{
  "arch": "squeezenet",
  "model": "image classifier",
  "dataset": "flat shapes of many kinds, plain or patterned, on busy backdrops",
  "train_examples": 97500,
  "image_size": 40,
  "crop_scale_min": 1,
  "horizontal_flip": false,
  "translate": 0.06,
  "targets": ["count"],
  "num_classes": 6,
  "norm": "groupnorm",
  "activation": "prelu",
  "weight_standardization": false,
  "depths": [4, 7, 7],
  "kernel_size": 3,
  "stem": "single",
  "widths": [160, 240, 352],
  "mixing": "cutmix",
  "label_smoothing": 0.1,
  "loss": "cross_entropy",
  "init": "kaiming_normal",
  "optimizer": "normuon",
  "muon_scale": "spectral",
  "lr": 0.01,
  "momentum": 0.95,
  "nesterov": true,
  "orthogonalizer": "newton_schulz_5",
  "adamw_lr_other_params": 0.003,
  "grad_clip": 1.0,
  "steps": 5500,
  "batch_size": 64,
  "epochs": 3.6,
  "lr_schedule": "cosine",
  "final_lr_fraction": 0.1,
  "warmup_steps": 270,
  "weight_decay": 0.03,
  "adamw_weight_decay_other_params": 0.05
}
Rows from block 10 of a small image classifier, named by matrix and row number. Each number is 500 + 40 x the weight over its row's rms, rounded and kept within 0 to 999. All counts start at 0. Numbers have three digits each.
After each channel's rows are labels from the 100 images, of 14976, where the channel reaches its highest value: "strongest on" is what is common among them; "place" is the part of the image that holds the peak. Only what is clearly more common there than usual is listed. The data: flat shapes of many kinds, plain or patterned, on busy backdrops. In brackets: how many of the 100.
# sq0: squeeze pointwise conv (model.blocks.10.sq.0.weight, 60x240x1x1), inputs 180-239

sq0.50:618447475478438397524477510483506472501484533573476612491512456489578504482511468496520469496496504574606490510505478579497430469493407493515473573481453541523516538493447501522444
strongest on: count: five (70)
place: middle right (29)

sq0.51:557564489471512449541561456428461476572560520500459554483470544413499462423550442505526406453465602494553587502515500477506494478450488512549502571487494494517512525467421532492487
strongest on: count: two (56)
place: centre (35)

sq0.5:486514515479530387495543505465445542439509625428519519510509544484478481490463438450491398477513560501535432448458528503519508536481559475457577522500481539560468461480476497487491
strongest on: count: one (49); count: two (43)
place: centre (44)

sq0.36:482532479509519529444487491481514539564463509471569469554567504448498493524551454482529514480533661476480499478525440451535462508466520430488497464513444521474425504489453457543527
strongest on: count: four (43)
place: bottom left (41)

sq0.41:539594529500547527472500434488470468542433478522400599540460472456462466450469557468505513457539495467549568454474539521564503535538575528611504489556524559530565498421528577463513
strongest on: count: four (47)
place: centre (39)

sq0.38:490461521429476506550503552465529509526477531514582563461476390599436550516452435491416425540549504540570446506483478550541496499523472511533571488487505423537509503464549493567496
strongest on: count: four (42); ring (33)
place: bottom centre (34)

sq0.46:443487560447482535556504481462557436550588561527500560577494432554519454473445497397525511524474528483511532504494551440571504473512428408525614485481445499583486467505521517502465
strongest on: count: two (49); flower (43); largest shape: flower (41); count: one (41)
place: centre (48)

sq0.25:553542463542517607514488474510495586473464504611541556537443531556587515408488530626520535492455512528577579508537486551557498563532446501396490503473541509494578533459560501468496
strongest on: count: five (80); purple shape (48)
place: centre (38)

sq0.31:550566499444547532416423437547631524480503441463421496450519439625438545526465504520544498489525501481451515514551491511508622466568478513456558560519521440525523526421470554521498
strongest on: ring (35)
place: bottom left (49); bottom centre (43)

sq0.4:509475649370522419528525492441448465501578517544590523447531478422502428486532496511455520537456599434562573580547583474448562471492512488492536484475487507517550454500433565503454
strongest on: count: two (54); gear (35); largest shape: gear (31)
place: centre (37)

sq0.11:494480511433449537427454432599527514534547518430600485476539358513465468520478455526427484488498530454488537511593489512479523413526461494492540533511506431466430521487588563532502
strongest on: count: two (52); count: three (41)
place: centre (40)

sq0.44:499563461498521511592484443381551494531519521488515524530535491549437526483567530552488470492487580486462589555519473439580522475552447520502561519604503454465505486509571491577515
strongest on: count: two (41)
place: centre (36)